config.toml
arch = "mlp_mixer"
model = "image classifier"
dataset = "pen-drawn characters of a made-up script with 800 signs"
train_examples = 395000
image_size = 32
crop_scale_min = 0.8
horizontal_flip = false
translate = 0.06
targets = ["sign", "strokes"]
num_classes = [800, 4]
norm = "layernorm"
norm_position = "sandwich"
activation = "gelu"
mlp_ratio = 2
parallel_block = false
inner_norm = false
patch_size = [4, 4]
conv_stem = false
layers = 6
width = 512
mixing = "mixup"
loss = "cross_entropy"
init = "trunc_normal_002"
optimizer = "muon"
muon_scale = "match_rms_adamw"
lr = 0.0031
momentum = 0.9
nesterov = true
orthogonalizer = "newton_schulz_5"
adamw_lr_other_params = 0.0015
grad_clip = 1.0
steps = 21400
batch_size = 128
epochs = 6.9
lr_schedule = "cosine"
final_lr_fraction = 0.1
warmup_steps = 640
weight_decay = 0.02
adamw_weight_decay_other_params = 0
Rows from block 2, named by matrix and row number. Rows with one number belong to one neuron. Each number is 500 + 25 x the weight over its row's rms, rounded and kept within 0 to 999. All counts start at 0. Numbers have three digits each. After the name is the row's rms in percent of the matrix's.
# fc1: MLP up (model.blocks.2.mlp.fc1.weight, 1024x512), inputs 256-511
# fc2: MLP down (model.blocks.2.mlp.fc2.weight, 512x1024, transposed), outputs 256-511
fc1.410 092:505495519469531504478498554514508504496464481492541473481486474491508517544432531497506488495517503501520461518526525528469521498506548535512495521534494503497488462468535472488514529514526511482507499532472531492530473490513479499485483465457503511456488480498499544456439488483499500461559496522512499535517505498496493511512504550489472510506498515489503542541481507511470515459476482505494447492490484512492492515485489515489472511449529479466477504541503528436517488506473545485535513525453466483514508483492515479490496483485555472486560494474518490512502543457530488511481502549493485464509554499499481434511497528524489458484528510467474531512493502489491486517532550533480503493531559475527499468478500505489500476511525523478488523482514494549497481526533496
fc2.410 096:493483464516474462532489496513528510499500535489517508521509505498520541518512515476536499521488534476506463573499521456471494499483483525511499480521517488472508508499471488523512527478510508520495487521538475507437472504484518522511500520480498509517495509512511484438527514478516506518502492520514529504484486542486490460498522512476521469496488513478509470492508451489482487509505551505510545507548469471467477454475460525527483489558477514490460509470478505561450488485465529466506473510485516520527519484513474514540461508519451546509496513522453501471507487485518490484513476521513518488473486490522490508505484513506474491491487500543492506493474489538479535480469473471513487468446459539466496524520553505536467509471487449553505466499489520497491564522489510
fc1.411 101:470489461511520503494489482536482501545471504530465531514483448459500513499484507513469454533457485458477521456486491550506488503493496504509521552453472537526488524522489481494543470520492485525495512502514530485518503501472486454475495484461473506486508516506475470485540484462499500505477544517512534479492482520520476495476482476500503506503458523483488546478531480543515493481495480509525534545483516515474524476465525483516473526482464481495506491483493498474463507506476504470445528512502479543505479498487478479511497476521512520470499509498481471524484460496497473516509494521483475487480492542480494512531514474481500473538526449502496522519530518493482484532482510516484524528499487470494498473471490530487539489478475532497528525478526507517556542492526507
fc2.411 107:491523491482488457531487522515511493527501475491507525498505515479514470499476524482503509487534489536498480472514461489478502507468502501492516467548552486489533488500492511499509472512545509501462505457500476535478479470565461469544522567536504498536436479483496548507465526490520484502511482502482507524472478517510495515549443524497488518518498532503512479520486462525538531503480536509524532447541541468500479486488474506469508483520498480512518492515502514488516537493498494469482458491466478479496539505505486562520519512485467494513489533522493488454506487469478497451474494502523448529481485491471478534519463569497498542505501515509514496477516533489513517477492536488516450484521500524508489516514491483511499467501483482508465555505488515512500491487463505
fc1.412 095:490478528547516470462509499483463493535484548519514493519493506513510513456497484540449478506482505522510498494494516510510498502521472520559492479497484476530524489531519575495511523493479477508511479539476490521510473508470507511492513483489520511428478527545462506475504537511456491498509464526477520515502477487506502541428418517498502468511534474506503510460443501470507541526502541529528487525430524485497534508503490555511462482538504514516476522512533505520517543485505493491458495509495500510490524520486467475498484512493499475442518568489496484468503489502515497503487529497507484549496482524490489512562497451488476482452477481453445540501535475491486482513530471495524487459501482493491531515510462507512468463433460519477474490496502527482514515462552502
fc2.412 101:513495490461499500508469507476492501462505475491499531491534461510503520464504502447502560507512552480473492514484510514514549490474490520493533502473552515470490465479491527471476525484471498471518499513473521538522482402548461499520505495521476463514502475457545503475494495524530464476482525483550476440550536502522478527500492480489500500488464522482495519504517510524478495528508499520521491484506477508475504458510495489479457515501481505509482489495486516509515515486482511520522550508548493498562523468495527491497512513527551542556498509507524535502436490511519512483484503520515542526503517475507483513516497506458464521475519508538472443516496472493484535521478515511468481467497499494472522525513514497490488494474478508500468520455501523558479512473562538
fc1.413 101:513541512490528499487477486475509508458480488496560520515487509487469479452510513456534486476482529518517512484472484458473481507474549473472502517525478459474517473475458519526506468517498518515508520500497512489485546543500476511457464423479508473520525479467518446503499494498488540524479515544490505488532531531490450517518528511463529506528504505523476485489516508463488510485484530466504478504512479528499533486495464512498516508459514501487513534463482502553543469533494472498499495504510475492476538498488472477483446510511485522519505475470482513519497520457478481507467518505526498478496512532476517519504486510491491507463483528501469497458517511531504521525469482493515515496484509481452536464494540496525480500465512497513483493544529485472499506507500449
fc2.413 108:497529491519512539522499477500495507527500532521470484524499565490507474519483433487479513512483531519559494510496501449455512546526449517500477476464527486503460516469513483493451467481540498469480487479546513549529473503454501536526490539501509519503494490505460521525504506480525512493499507509514502497471479476524495488519537482542481505495475469474539506505479495515504508543517510540518495558523537487540520499476520522507482529508448500539517493502475493497487486520497506493439500507476539501498508506475466498489488514539496483480516489526473456516490490497530521491522484493516472467492519515477509466500507471493456533464516506508507485517479483499502513516489512464540489524481509511513493529473466447510536489490550442444494521459478524468465529510530543
fc1.414 103:488522537496495545443505534504514499480527546505512541503508486499512505508494537508502506466484475533501519521485490514476443525533454542528502509505488491506510470509488514510471485496513494489509497495518517476484515530500509556490488504504497488508483528488528460492522486478507496502521452535462508518482474508524515450496513529502499487481526491569508524473469503505519521485424492524468447483498481498487505489473501469543519448484473524538507509540500541483534486532491491468491521534477559540529513553513522500531496507482471436483515488485515483522492521516509490487523508511525518491515513480517471465509539499430505480495535489476510487484507521504518496483504489555494514496532543517502492526512568480482493496454468462505502473474503482496503464508526525
fc2.414 105:497484499507512495501498513494517505484495478520515493525528494532470529494503504481518482524508498488512516461545456530522500453474502496532522520466497495492471482504469531482512545503508529465497520481488548464456469497546504528476505528502503552509526467509569496471482466493521468442500480492505480488503520467442474528517497467461463494526507469455512471502484509505440543472530500489515518494457485487497481475518512532501499485486529478489509531540500490521499467538452488479473508510481469486509549535497462523455495490513517505476451500541513542484525476516506495476492499529521522494470520490501502511497495526536498487513471516516549509497533498501503497477531485495540472507443525486483507473481502484472474465540469480511510482483494528523496523472514473